Rows from block 5 of the decoder, named by matrix and row number. Rows with one number belong to one channel. Each number is 50 + 12 x the weight over the matrix's rms, rounded and kept within 0 to 99. All counts start at 0.
# convs0: first 3x3 conv (decoder.decb.1.1.convs.0.weight, 128x128x3x3, standardized in use), inputs 48-63, a 3x3 kernel for each
# convs1: second 3x3 conv (decoder.decb.1.1.convs.1.weight, 128x128x3x3, standardized in use, transposed), outputs 48-63, a 3x3 kernel for each
convs0.75:55 52 51 51 62 50 52 53 56 39 41 45 43 38 45 49 43 45 55 48 53 44 37 51 50 12 48 49 58 47 42 53 41 53 52 28 49 42 53 40 39 56 41 48 51 50 52 52 14 50 61 43 56 51 51 56 47 51 48 50 52 48 53 48 52 53 39 51 63 41 49 58 49 52 69 46 51 86 47 44 63 49 54 43 58 51 54 49 54 47 43 46 59 42 43 60 51 40 56 49 53 45 56 59 53 56 67 46 50 50 66 49 51 51 47 50 57 47 43 54 53 49 50 48 60 61 50 48 51 04 57 54 49 45 52 57 42 31 61 48 48 46 39 47
convs1.75:46 53 54 54 52 53 61 53 60 44 44 48 49 50 52 49 47 62 51 50 59 56 79 71 41 41 42 57 50 49 50 49 51 51 48 51 43 53 50 46 50 56 48 49 54 58 53 58 56 53 53 59 55 55 47 58 53 49 51 21 52 47 46 44 50 54 48 58 73 51 58 70 41 64 52 46 55 65 07 54 43 39 45 48 21 46 46 43 29 41 29 54 52 16 58 52 47 52 56 49 41 44 44 50 76 60 61 49 48 52 62 42 49 51 48 49 51 35 50 63 40 49 46 43 45 47 44 50 69 44 51 94 38 35 54 29 53 46 46 56 41 39 49 38
convs0.76:50 53 50 50 51 47 49 51 48 49 51 51 46 49 48 51 48 49 50 48 50 51 48 47 50 48 46 50 49 48 49 51 50 50 52 49 51 52 49 55 51 47 51 50 45 58 48 59 52 55 57 53 57 59 49 49 49 48 51 48 48 51 54 46 48 49 47 47 46 50 51 50 50 53 49 54 52 50 52 51 51 51 47 46 52 48 49 53 55 49 50 50 50 47 49 50 52 50 50 52 50 50 51 51 52 51 42 51 44 49 64 53 51 49 50 49 49 51 50 49 52 49 51 53 53 57 51 52 50 55 50 49 53 52 47 47 49 50 44 48 46 49 43 48
convs1.76:55 56 55 53 45 52 57 49 53 52 50 36 47 54 59 54 54 48 61 54 53 50 53 56 55 50 48 51 48 51 48 49 56 47 52 54 55 52 48 51 52 42 53 53 47 46 46 50 48 50 51 49 53 49 47 52 55 52 54 52 53 54 53 50 52 55 56 48 53 49 49 55 50 50 40 48 51 52 57 37 66 54 41 46 50 58 49 55 48 50 49 48 44 49 46 52 60 52 49 45 75 51 47 52 54 54 52 49 56 51 47 53 60 38 07 49 74 44 48 47 53 50 47 50 50 45 47 51 49 47 56 37 50 45 44 55 53 51 56 46 51 54 46 54
convs0.77:51 49 49 50 51 50 50 51 50 52 50 51 50 52 51 50 51 50 49 49 49 50 50 49 49 48 48 47 49 48 48 51 49 49 49 49 51 51 50 51 50 50 50 51 51 51 53 56 52 53 56 54 55 59 51 50 51 50 50 51 50 50 51 49 50 49 48 49 48 50 49 48 52 51 51 51 51 51 50 50 50 51 50 51 50 49 50 50 50 51 50 49 49 50 49 50 51 50 50 49 50 50 51 48 50 49 48 50 50 51 51 50 50 50 51 51 50 51 51 50 50 51 51 50 50 52 52 50 49 50 50 49 50 50 48 49 49 49 49 49 49 47 50 51
convs1.77:54 48 51 50 47 52 51 51 52 54 51 52 52 49 52 49 49 50 52 53 60 50 48 48 51 51 51 51 53 50 47 46 53 50 50 50 50 51 52 50 49 50 61 51 46 49 51 47 48 48 51 50 50 52 51 48 50 54 53 54 43 53 48 53 48 52 53 50 49 50 48 55 51 49 50 50 56 53 50 51 42 51 50 51 51 53 47 48 53 44 50 47 47 50 54 48 56 45 53 46 49 50 49 49 50 52 45 51 51 52 43 49 52 52 49 47 55 48 53 48 48 49 47 49 49 48 51 52 48 52 50 46 50 53 51 49 51 51 51 51 52 53 51 50
convs0.78:44 40 49 49 43 50 53 46 51 47 49 48 54 52 50 45 48 52 55 49 45 53 50 49 49 50 48 51 49 52 49 46 47 54 51 49 45 47 51 48 46 48 51 46 46 00 00 15 25 22 23 42 37 39 48 49 46 52 50 49 55 49 51 51 49 47 49 49 47 56 49 49 49 48 47 52 50 49 51 52 53 53 49 54 47 50 49 49 54 56 44 46 47 50 44 50 50 50 49 39 40 38 50 48 45 49 48 41 49 46 50 49 50 47 54 51 47 62 47 45 54 49 42 56 56 40 50 51 50 49 49 45 51 53 52 52 55 51 49 50 51 52 52 51
convs1.78:51 61 51 45 60 50 52 51 57 44 40 44 48 53 35 50 52 53 48 54 66 51 45 56 47 37 52 51 49 55 55 55 53 54 53 44 61 48 59 53 57 64 61 48 56 50 51 51 51 51 52 57 56 56 62 56 48 52 37 35 76 48 47 52 41 52 53 51 55 72 58 69 39 50 49 53 46 50 54 58 87 38 42 49 47 48 53 05 33 36 52 50 59 50 61 50 52 56 51 61 52 49 51 54 27 49 54 45 55 55 30 68 55 42 30 52 56 50 53 56 52 46 47 41 46 33 24 36 40 49 54 52 50 46 47 52 48 21 51 51 47 56 47 48
convs0.79:51 51 50 50 50 50 49 50 50 51 51 52 52 51 51 51 51 52 50 49 49 50 50 49 49 49 48 48 49 49 50 50 49 49 51 49 50 50 49 51 51 50 51 49 49 54 55 55 54 54 55 54 53 54 50 51 50 50 51 51 51 50 50 50 49 49 50 48 48 50 48 48 51 51 51 51 51 51 51 51 51 50 51 49 50 50 51 50 50 51 49 51 50 50 50 49 51 51 49 49 49 49 49 50 50 50 49 49 50 51 51 50 51 51 50 50 50 51 49 50 50 51 50 50 51 51 51 51 50 51 50 50 51 51 50 48 49 49 49 50 49 49 49 49
convs1.79:48 52 49 47 50 49 48 47 51 51 51 48 50 51 49 59 51 49 54 51 56 56 43 52 54 49 46 50 50 55 48 52 50 50 49 50 51 58 46 50 51 52 55 52 55 50 51 47 50 48 51 52 48 54 49 52 50 50 48 65 49 47 49 53 49 50 60 53 49 50 49 50 52 51 53 51 49 52 48 49 51 49 48 52 51 51 50 52 49 50 52 50 49 51 50 48 54 48 51 52 49 51 49 47 53 51 49 46 48 50 48 49 52 40 49 45 52 50 51 50 50 49 48 50 50 50 52 49 49 52 52 49 48 50 50 48 44 50 50 49 49 53 51 50
convs0.80:50 50 49 50 50 50 50 50 50 51 50 50 49 49 50 50 50 51 51 50 51 50 50 50 51 50 50 49 50 50 49 50 50 50 49 50 49 51 50 50 50 50 49 50 50 48 49 49 50 49 49 49 48 48 50 50 51 50 50 50 50 50 50 51 51 50 51 50 50 50 51 50 49 48 49 48 49 49 49 49 49 50 50 50 50 50 50 50 49 50 51 51 51 50 50 51 49 50 51 50 50 50 50 50 50 51 50 50 50 50 50 50 50 49 49 49 49 49 50 50 50 50 50 50 51 51 50 50 50 50 50 50 50 50 51 50 50 50 50 50 49 50 50 50
convs1.80:53 51 51 48 51 50 56 51 49 50 48 50 52 52 56 46 49 41 55 57 49 51 54 49 46 53 42 49 54 49 48 50 47 50 50 45 52 54 58 50 51 54 48 44 52 50 49 50 50 50 49 49 50 49 51 48 49 44 49 50 53 53 49 48 56 50 47 48 49 47 50 53 49 49 49 47 50 58 38 56 53 50 48 48 49 49 48 49 55 49 49 53 52 51 49 51 45 53 45 50 49 51 45 49 47 50 51 48 49 51 47 52 48 48 49 45 49 50 51 51 50 53 50 48 44 50 51 50 49 49 52 52 52 51 49 48 51 50 51 53 49 51 51 49
convs0.81:54 45 44 60 49 51 47 50 51 42 51 50 78 94 48 54 53 43 46 41 47 37 55 50 49 54 17 48 66 71 85 99 08 48 44 69 48 91 53 56 51 41 52 51 51 41 53 43 37 62 49 36 56 82 46 50 35 75 79 52 55 55 50 34 44 51 49 49 60 34 48 48 50 58 49 54 52 64 62 49 50 63 47 49 64 50 50 48 49 45 47 53 46 51 48 56 57 49 49 47 49 56 54 99 51 49 49 47 49 50 53 53 55 54 52 53 51 42 50 41 47 48 39 67 51 26 44 52 48 49 50 50 49 48 50 53 64 53 50 52 86 52 58 52
convs1.81:50 42 41 50 50 42 67 50 48 46 54 50 63 45 35 68 52 46 44 32 44 48 00 43 45 40 48 41 49 52 47 46 49 46 53 53 49 41 47 53 50 54 48 50 53 47 50 50 52 49 49 52 51 50 49 45 49 45 57 43 47 52 49 39 52 51 45 69 53 56 49 50 63 50 44 50 50 48 48 50 62 60 46 50 70 33 42 54 50 43 52 25 48 49 48 51 37 48 47 46 30 42 49 23 38 48 47 44 55 60 50 62 56 48 57 48 48 60 62 55 65 50 52 57 49 56 51 48 51 54 46 45 67 51 47 53 55 57 52 50 66 62 54 58
convs0.82:50 49 50 50 49 50 51 50 50 50 50 50 50 49 50 50 49 50 49 50 50 50 50 50 51 50 50 49 50 51 50 50 50 49 50 50 50 50 50 50 50 50 50 50 50 49 49 49 50 50 49 50 50 49 50 50 50 50 50 50 50 49 50 50 50 50 50 50 50 51 50 50 49 49 48 49 49 49 49 49 49 50 50 49 50 50 50 50 49 51 50 49 50 50 50 50 50 51 50 51 51 49 51 50 50 51 50 50 50 49 50 50 50 50 50 49 49 50 50 50 50 50 50 50 51 50 50 50 50 50 50 50 50 50 50 50 50 50 50 50 50 49 49 50
convs1.82:54 51 53 49 50 51 49 50 48 48 48 53 52 53 55 43 48 49 50 49 48 61 44 51 52 46 56 48 49 48 50 52 48 47 49 52 53 50 54 52 45 54 50 48 50 51 49 52 50 50 52 51 52 50 49 56 50 47 47 51 53 49 49 56 50 48 51 51 50 50 54 51 40 54 49 46 51 48 49 53 52 50 48 50 52 45 46 51 53 49 52 49 53 51 48 49 57 53 44 53 50 51 48 49 49 46 49 49 48 50 50 48 49 49 47 49 52 50 54 51 49 50 57 50 51 50 49 50 52 51 52 49 51 51 51 53 51 50 49 50 54 50 50 48
convs0.83:52 50 51 48 00 47 50 42 50 48 36 46 23 63 65 48 46 50 48 51 53 52 50 49 47 48 50 53 58 56 46 65 48 43 52 45 49 53 52 48 60 49 50 47 50 39 46 38 50 48 50 39 48 47 48 51 54 70 51 52 50 55 51 50 53 57 49 57 44 53 58 35 49 49 52 50 51 52 48 45 54 34 50 43 99 57 29 49 45 47 51 30 49 52 48 51 39 52 54 50 52 41 54 48 41 45 52 43 51 49 52 66 51 46 49 49 46 46 50 53 50 76 40 49 50 52 43 41 49 47 50 51 49 40 48 47 47 70 35 50 58 47 47 58
convs1.83:53 72 54 55 60 55 49 47 46 40 59 66 49 49 53 56 50 45 42 53 43 32 13 21 53 46 57 49 47 48 49 42 48 47 45 47 49 44 57 62 26 45 54 52 55 49 44 53 49 45 49 52 50 53 52 49 47 51 63 51 54 52 57 52 43 52 52 52 99 56 51 49 16 51 42 50 51 47 59 21 49 46 49 47 46 30 11 32 49 46 40 51 51 58 30 53 53 53 56 44 64 90 27 48 86 49 18 55 46 48 54 46 42 38 48 48 46 39 45 53 47 47 54 49 50 38 50 53 55 53 51 51 50 49 49 34 58 49 40 48 49 17 51 50
convs0.84:53 44 48 49 52 49 47 45 54 50 50 50 48 36 41 50 47 51 54 45 54 53 46 53 42 47 50 53 50 50 48 54 49 50 52 49 53 52 48 57 52 49 50 52 53 48 50 47 53 53 52 43 48 48 51 52 53 60 52 50 51 51 52 43 50 43 56 42 54 56 51 54 48 45 46 53 53 51 49 47 51 57 51 51 56 50 49 66 51 49 53 51 51 48 51 38 50 50 60 52 55 46 57 52 55 54 45 49 45 48 58 64 47 54 51 49 50 48 50 49 54 51 55 50 49 51 51 54 41 51 51 52 51 53 50 52 50 48 46 47 47 49 50 51
convs1.84:49 52 50 54 54 47 52 55 46 49 49 49 53 64 40 57 68 57 63 51 61 49 56 44 56 67 51 41 47 52 49 51 48 55 50 50 53 47 39 53 46 48 52 47 47 49 49 54 47 51 52 49 47 51 78 57 52 52 38 43 50 53 54 36 50 57 53 67 47 57 58 49 47 45 51 51 49 53 45 49 55 40 54 46 45 64 51 40 58 42 53 51 50 62 54 61 56 56 48 56 59 71 62 74 57 50 31 48 51 48 56 50 52 49 52 60 54 47 48 51 53 52 51 50 51 49 47 50 52 49 51 52 59 53 56 50 53 56 51 56 54 57 55 50
convs0.85:50 50 50 51 50 50 50 49 49 49 51 50 49 50 50 50 50 50 50 50 50 51 50 50 50 50 51 50 50 50 50 50 50 49 50 50 50 50 51 50 50 51 50 50 51 49 49 50 49 49 49 49 49 49 50 50 50 50 50 50 50 49 50 50 50 50 50 50 50 51 51 51 49 49 49 49 49 49 49 49 49 50 50 50 50 50 50 50 50 50 50 50 51 50 50 50 50 50 50 51 50 50 51 50 50 50 51 50 50 49 50 49 49 49 49 49 49 50 50 50 50 50 50 50 51 50 50 50 50 50 50 50 50 50 50 49 50 51 50 50 51 50 50 50
convs1.85:47 49 53 51 51 50 58 51 50 50 50 53 50 48 53 50 49 49 50 52 49 49 48 48 62 49 49 50 52 50 49 49 51 50 50 48 47 57 50 50 50 48 54 49 44 49 49 52 50 51 50 49 49 50 52 47 52 50 52 48 47 49 52 51 51 49 51 50 50 49 52 50 46 50 51 49 50 57 43 47 49 48 52 49 49 51 50 49 48 52 47 49 54 46 54 50 49 48 49 50 50 49 52 48 47 49 50 51 47 53 46 52 45 53 51 51 49 52 48 48 47 52 51 52 56 43 52 53 52 51 49 49 48 49 53 50 52 52 51 50 47 51 49 50
convs0.86:56 53 50 32 35 48 41 43 49 47 50 53 53 54 52 41 37 49 63 50 51 48 51 49 62 52 48 45 49 45 50 48 46 33 54 54 51 65 51 55 50 51 52 51 50 46 33 51 49 44 48 58 33 54 49 53 52 51 62 52 51 47 50 42 53 47 47 53 50 49 55 47 55 50 57 49 47 54 47 56 51 45 42 50 47 50 57 48 52 47 60 51 55 44 48 51 43 52 60 57 53 59 50 45 53 51 39 54 51 52 48 62 62 52 55 58 55 50 36 48 43 48 49 44 49 59 47 51 48 47 49 60 59 42 55 69 54 52 53 47 51 53 61 45
convs1.86:53 55 53 48 52 53 44 49 55 58 48 46 32 52 57 44 28 48 50 49 30 49 54 55 52 49 27 53 53 51 39 50 54 45 49 51 48 48 50 10 49 48 29 33 33 52 56 53 51 51 49 52 54 52 13 34 51 47 60 62 55 36 59 44 33 49 43 38 53 43 28 53 28 52 47 38 50 39 48 48 50 61 36 10 47 09 40 52 50 50 24 47 52 42 47 56 54 47 57 61 50 54 52 49 21 48 51 45 46 42 67 48 05 46 49 45 45 46 41 54 49 48 50 56 56 57 55 55 52 42 48 46 46 39 40 46 45 48 35 42 54 48 47 28
convs0.87:47 47 54 52 48 47 57 46 46 47 46 49 48 50 45 47 57 53 53 49 51 54 54 48 52 56 51 44 49 45 48 52 34 46 47 44 50 47 53 52 66 47 48 51 47 51 45 38 49 48 42 54 49 50 50 53 47 56 61 55 48 53 47 46 52 50 45 40 46 54 56 56 46 50 51 37 59 51 55 45 48 54 44 47 50 53 44 50 51 50 51 50 51 48 49 50 48 51 60 55 54 50 53 48 54 52 47 49 50 62 57 55 48 49 51 51 53 54 38 45 49 54 50 49 54 52 50 55 55 44 53 48 48 55 49 51 46 52 53 50 50 48 49 51
convs1.87:59 48 47 53 49 43 43 47 47 59 47 54 45 46 51 48 53 49 44 43 47 50 50 54 52 53 52 44 49 42 51 51 45 51 50 48 60 39 54 48 47 52 44 50 58 50 51 54 51 50 48 51 50 48 50 38 48 03 60 50 25 49 49 50 46 48 51 54 52 45 48 56 49 58 41 47 48 48 40 43 52 52 35 41 68 36 48 80 49 53 42 48 48 38 36 54 47 48 46 52 48 55 53 49 48 54 46 42 65 51 21 54 51 27 50 43 44 55 49 51 50 48 53 49 48 51 53 46 56 61 39 46 55 41 49 51 53 53 53 51 49 54 63 55
convs0.88:48 47 53 51 43 50 49 49 47 57 48 53 46 42 50 46 47 53 40 51 49 62 51 51 50 50 49 27 56 44 62 51 44 47 35 48 50 55 48 86 50 49 53 66 63 61 47 49 52 52 49 50 50 52 51 32 49 49 46 49 49 55 53 51 55 40 61 32 41 48 52 53 52 52 52 52 52 48 51 51 56 53 47 49 52 46 48 50 41 50 51 56 48 46 51 50 53 48 50 45 50 55 52 45 49 57 55 50 53 52 51 53 47 49 44 59 44 48 48 49 56 49 52 73 55 36 51 49 51 49 46 51 51 54 51 45 50 40 29 55 46 41 56 50
convs1.88:47 47 50 41 46 47 47 51 55 47 43 46 36 52 60 50 57 47 44 45 59 54 47 55 51 70 81 51 52 46 50 54 50 49 51 50 41 35 45 48 30 35 53 41 89 51 54 53 53 51 46 51 48 45 51 41 46 46 51 50 48 48 69 55 49 53 54 76 53 50 48 41 52 58 52 50 50 51 57 37 57 55 48 47 44 33 47 42 48 52 43 47 48 51 40 67 44 41 65 54 00 05 48 33 42 51 59 99 54 68 44 57 27 45 58 50 63 55 54 39 49 47 53 44 54 69 52 41 43 55 55 50 58 50 55 21 43 48 47 50 55 52 54 49
convs0.89:51 41 52 49 36 48 45 46 50 50 49 54 55 61 52 49 57 58 52 53 49 52 46 48 50 57 61 65 51 57 51 48 53 57 51 46 53 52 44 50 57 52 51 52 50 50 51 50 52 46 57 54 50 48 52 63 51 46 68 61 46 47 37 52 53 43 47 51 46 48 38 51 45 57 49 49 57 67 45 68 48 53 49 47 49 37 59 55 51 52 55 56 51 46 73 51 57 51 46 50 46 51 50 47 51 63 51 52 55 52 51 49 51 57 63 48 31 50 51 52 52 43 50 48 46 49 49 39 48 52 47 50 49 33 48 49 54 66 49 48 55 53 50 46
convs1.89:49 52 74 49 53 54 46 54 55 51 35 52 50 40 48 56 51 90 45 40 51 64 75 49 51 51 51 54 53 51 55 52 43 50 49 43 54 74 48 57 51 46 53 33 18 43 49 46 44 50 47 48 49 45 95 54 56 61 11 60 50 51 64 48 59 47 52 37 41 60 51 43 47 42 61 47 47 56 45 48 48 49 45 55 46 61 54 48 50 55 34 53 32 46 48 53 55 48 53 53 42 49 29 43 44 76 65 58 56 55 50 50 51 41 47 56 52 48 53 47 51 71 55 50 56 52 41 48 50 46 44 54 54 54 52 68 51 46 56 53 50 42 46 42
convs0.90:50 50 50 50 50 49 51 50 50 50 50 51 50 50 50 50 50 51 50 50 50 50 50 50 50 50 50 49 50 50 50 50 50 49 50 50 50 50 51 50 51 51 50 50 50 50 50 49 49 49 49 50 49 49 50 50 50 50 50 50 50 50 50 50 50 50 51 51 50 51 50 50 50 49 49 49 49 49 49 49 49 50 50 50 50 50 50 50 50 50 50 50 50 50 50 50 51 50 50 50 50 50 50 50 50 50 50 50 50 50 50 50 49 49 50 50 50 50 50 50 50 50 50 50 50 50 50 49 50 50 50 50 50 50 50 50 51 50 50 50 50 50 50 49
convs1.90:53 51 54 54 49 50 52 52 44 48 52 60 54 51 51 47 41 48 53 51 51 52 47 47 59 50 52 49 51 53 51 49 49 52 49 48 54 54 47 50 45 50 47 61 49 50 48 51 50 52 52 51 53 51 49 51 48 49 46 52 51 49 52 48 50 51 49 49 43 52 49 52 31 50 54 54 51 50 35 49 45 51 54 48 48 50 46 51 51 51 50 46 46 52 48 51 55 45 42 51 43 53 50 47 49 49 49 50 48 52 48 55 50 48 53 52 51 51 48 49 51 53 51 45 48 51 50 50 51 52 50 46 47 55 52 50 55 49 52 47 50 51 50 49
convs0.91:39 51 46 51 54 47 48 47 35 50 50 51 50 55 53 47 52 51 48 50 49 52 52 51 51 49 49 52 43 50 47 48 51 50 49 53 40 50 60 44 50 51 50 64 51 47 42 48 51 40 43 54 53 52 50 49 52 49 52 50 54 49 57 50 48 57 53 51 48 48 62 51 50 50 51 50 52 50 57 50 47 48 52 51 52 50 46 40 47 48 50 46 51 48 51 64 51 57 54 41 51 49 49 51 48 59 49 45 51 49 47 50 51 47 47 54 47 52 44 48 39 58 50 54 49 55 51 52 51 52 50 53 49 50 52 47 44 51 54 46 25 42 33 43
convs1.91:55 53 55 50 44 50 49 49 56 54 49 48 49 50 59 52 49 56 40 54 44 51 48 45 52 57 37 53 50 44 49 50 44 50 50 28 45 48 47 45 36 69 41 51 99 52 52 52 52 54 51 51 50 47 46 46 51 53 47 50 42 51 44 52 48 54 51 45 55 38 48 54 50 40 27 52 50 50 49 51 53 34 45 64 48 47 49 58 49 43 50 52 53 45 47 50 63 51 55 52 43 22 36 64 52 51 62 65 53 50 48 53 51 48 60 46 44 48 54 52 51 50 51 49 50 42 56 48 49 51 49 60 49 52 50 52 54 47 56 57 44 51 54 46
convs0.92:47 46 52 52 48 51 47 49 49 46 44 44 51 53 50 43 53 48 51 50 55 48 49 48 48 58 46 52 54 52 51 46 52 53 48 57 48 48 47 49 51 48 51 54 52 46 53 48 51 51 46 46 46 44 53 49 50 50 48 50 51 53 46 44 50 49 45 39 49 47 52 42 51 50 52 45 57 48 53 47 51 53 52 46 51 51 52 53 50 52 49 49 55 50 39 50 50 48 56 50 48 48 49 42 55 51 50 48 50 51 49 50 53 45 49 50 46 49 50 54 49 48 42 49 42 44 52 41 49 51 48 48 56 54 49 51 49 49 48 47 46 50 52 50
convs1.92:51 52 49 53 48 49 40 48 52 57 40 64 58 38 46 85 53 58 71 56 65 50 69 48 06 47 48 55 46 51 48 49 50 54 55 54 51 50 52 59 49 60 62 59 84 56 53 58 51 52 54 50 51 51 69 55 52 63 06 48 62 50 46 41 48 48 52 48 51 69 55 53 47 51 59 51 28 50 58 54 50 39 55 49 45 60 49 46 49 44 47 53 55 47 71 51 48 52 59 50 48 44 47 68 45 49 69 53 50 47 54 58 58 55 43 65 59 64 52 49 53 59 53 43 40 46 40 48 50 50 49 55 47 55 59 74 58 49 63 54 33 48 55 36
convs0.93:52 49 51 48 53 49 51 51 49 48 51 54 52 45 54 49 51 53 44 41 52 56 54 47 48 48 48 67 66 41 50 52 52 51 52 51 53 53 65 49 53 50 51 50 54 48 51 46 51 51 39 56 47 50 45 50 51 45 51 47 40 52 43 54 49 53 44 50 57 49 49 49 50 59 58 53 56 55 50 51 51 50 52 37 20 53 52 54 48 48 49 49 52 49 52 54 49 51 53 50 55 49 52 26 37 51 48 47 48 40 48 51 46 49 56 51 47 49 48 53 44 58 52 33 47 39 49 48 46 48 52 56 52 51 44 42 48 47 47 48 53 51 41 50
convs1.93:48 51 36 45 54 54 53 47 51 52 54 50 46 52 47 50 41 46 62 52 47 46 45 47 51 68 64 49 46 43 50 51 52 56 49 57 60 56 70 48 47 59 39 19 51 48 48 48 51 50 50 46 48 52 54 48 63 53 60 45 43 54 49 58 52 46 47 53 50 52 51 55 40 46 26 50 52 14 50 42 45 51 28 42 45 14 48 50 59 50 67 52 55 52 36 53 54 51 48 72 97 55 79 99 48 51 23 54 46 45 44 46 47 61 49 46 42 58 48 56 49 49 67 55 45 58 56 57 48 50 52 47 52 49 50 45 50 53 45 48 56 45 47 50
convs0.94:49 55 51 49 44 50 47 51 49 46 48 49 53 49 49 53 52 49 52 52 51 70 48 85 58 50 42 49 52 49 51 54 51 49 49 50 49 49 47 57 43 54 50 50 50 53 50 47 53 51 52 44 49 52 46 47 51 55 50 50 50 50 48 51 49 50 49 46 50 49 44 52 51 48 50 48 48 48 51 50 51 50 45 51 46 49 62 53 51 45 52 50 51 54 49 63 51 54 52 51 49 56 48 48 50 51 53 50 51 51 38 51 49 69 50 47 51 51 51 48 49 51 47 49 50 44 50 34 47 50 60 49 50 52 48 47 45 53 48 43 49 48 48 50
convs1.94:54 51 47 51 46 52 50 52 58 46 49 51 46 52 46 59 53 52 56 46 45 36 51 40 54 43 62 50 48 49 51 51 49 52 51 48 59 55 55 60 47 42 50 47 63 46 48 50 45 48 49 47 49 50 65 40 48 59 51 44 44 48 53 54 52 52 50 50 47 51 44 51 42 55 50 53 51 52 48 55 52 51 51 54 44 44 54 44 48 49 47 54 51 42 50 46 54 47 54 49 43 47 52 45 49 39 51 49 53 58 48 35 56 54 51 48 46 66 53 47 52 46 51 49 45 50 46 47 51 49 43 46 49 54 55 56 52 47 55 50 47 48 53 54
convs0.95:50 50 50 50 49 50 50 50 50 51 50 50 50 49 50 50 50 50 50 50 50 50 50 50 51 50 50 49 50 50 50 50 50 49 50 50 50 50 50 50 50 50 50 50 50 50 50 49 50 50 49 49 49 49 50 50 50 50 50 50 50 50 50 50 51 50 50 50 50 50 50 50 49 49 49 49 49 48 49 49 49 50 50 50 50 50 50 50 50 50 50 50 50 50 50 50 50 50 51 51 51 50 51 50 51 51 50 50 50 49 49 49 49 49 49 49 49 50 49 50 50 50 50 50 50 50 50 50 50 50 50 50 50 49 50 50 50 49 50 50 49 50 50 50
convs1.95:51 51 54 49 50 54 56 50 50 53 45 49 53 51 50 48 49 44 48 50 46 58 49 45 54 49 50 50 51 50 51 50 49 50 50 51 49 52 50 54 48 52 51 52 50 52 52 51 51 49 50 51 50 54 48 50 50 49 53 47 56 53 48 49 48 56 49 49 49 51 50 50 50 45 48 48 52 51 47 45 45 48 52 51 46 48 51 47 52 53 42 50 50 50 51 48 60 48 45 49 48 52 46 49 51 52 49 46 49 48 49 55 51 51 48 52 51 51 49 52 48 49 51 50 49 47 51 51 51 47 51 49 53 52 50 51 51 49 56 48 48 53 49 49
convs0.96:16 40 43 54 51 47 50 60 48 49 50 52 49 45 56 51 53 51 49 48 53 46 49 55 53 45 50 62 53 58 57 63 52 52 58 53 56 48 54 52 55 49 54 56 49 21 28 18 33 34 42 49 37 40 56 57 65 57 61 54 66 53 55 45 49 51 49 46 52 49 50 47 48 46 49 56 51 51 49 51 49 52 53 66 50 41 46 68 53 52 55 63 51 49 49 53 65 49 53 57 51 55 42 48 50 42 44 44 51 48 47 46 54 52 50 43 50 24 48 77 48 50 84 55 58 99 51 56 53 51 50 52 61 50 52 46 51 79 47 50 68 44 49 46
convs1.96:57 55 73 61 52 59 47 48 64 21 28 43 32 49 48 45 47 52 55 62 56 47 36 52 48 37 42 47 46 35 36 40 29 16 20 18 49 50 50 40 42 51 43 53 49 52 54 53 57 55 56 54 52 59 53 55 56 48 53 46 56 49 49 47 52 44 52 54 51 48 51 66 52 40 50 51 53 40 51 59 51 49 26 15 47 24 40 41 42 44 47 26 34 47 48 50 57 40 48 56 46 59 41 52 67 47 51 49 47 51 27 42 39 47 51 51 48 23 43 47 41 47 51 28 42 44 50 54 48 48 40 47 34 40 47 55 46 46 40 47 37 54 47 27
convs0.97:53 54 60 49 54 50 54 51 57 46 56 64 49 52 45 50 50 55 31 53 49 50 51 55 49 41 46 58 53 49 57 51 59 47 60 48 49 40 50 49 43 52 49 52 50 47 47 50 50 54 69 57 60 50 45 52 47 51 64 51 48 51 66 58 31 52 45 50 51 51 53 59 49 48 53 51 49 49 50 49 46 54 53 48 49 49 48 53 60 51 49 50 56 48 45 49 50 50 51 51 50 46 53 17 48 51 49 56 51 46 50 50 49 50 43 40 51 51 46 55 49 52 52 50 47 50 51 38 45 54 49 44 49 49 58 48 52 50 34 51 48 54 51 55
convs1.97:50 50 39 51 55 49 49 52 52 51 51 52 49 61 46 51 38 55 60 57 56 44 49 47 44 47 51 49 49 50 47 49 49 53 48 44 50 47 45 47 58 51 54 52 51 51 48 47 47 47 48 49 50 48 16 54 48 47 62 53 50 51 58 55 50 50 48 50 52 47 54 52 52 48 52 53 47 51 56 51 75 44 45 59 51 50 53 53 51 51 50 39 49 48 53 49 52 54 58 47 40 51 43 47 49 61 49 51 49 60 51 47 51 39 44 37 39 54 52 52 48 53 55 58 56 61 50 55 49 54 52 49 61 63 49 46 46 57 45 48 51 49 52 55
convs0.98:46 49 49 48 49 47 46 33 17 57 75 52 56 52 52 47 47 51 53 57 52 54 54 65 51 45 53 54 50 60 50 50 49 49 56 53 49 50 55 44 50 49 51 52 51 49 53 53 45 48 49 49 48 50 55 72 43 61 53 71 73 55 74 46 54 66 47 48 51 49 45 54 53 50 48 48 49 48 55 50 49 66 48 31 55 59 00 33 43 46 49 49 51 57 50 47 49 44 50 49 55 50 50 62 45 60 52 49 50 52 48 54 54 52 61 52 50 44 51 53 44 46 57 74 60 71 53 47 50 46 51 24 31 42 45 50 49 59 60 51 64 43 50 55
convs1.98:65 51 52 51 51 49 48 49 41 43 47 44 54 50 53 47 59 52 64 91 68 51 50 50 56 61 47 37 37 30 49 35 37 38 32 34 24 47 44 33 51 64 41 62 61 56 54 56 54 51 51 50 49 49 36 55 36 43 53 56 74 50 52 56 68 50 61 50 52 61 38 51 49 69 49 57 24 63 48 99 57 53 51 49 62 46 49 56 70 60 70 53 52 50 38 41 54 55 49 46 37 49 52 48 51 51 61 52 52 52 47 42 27 41 40 52 57 42 47 45 53 53 45 51 49 47 52 51 45 60 51 52 58 51 61 59 59 53 55 49 47 49 51 38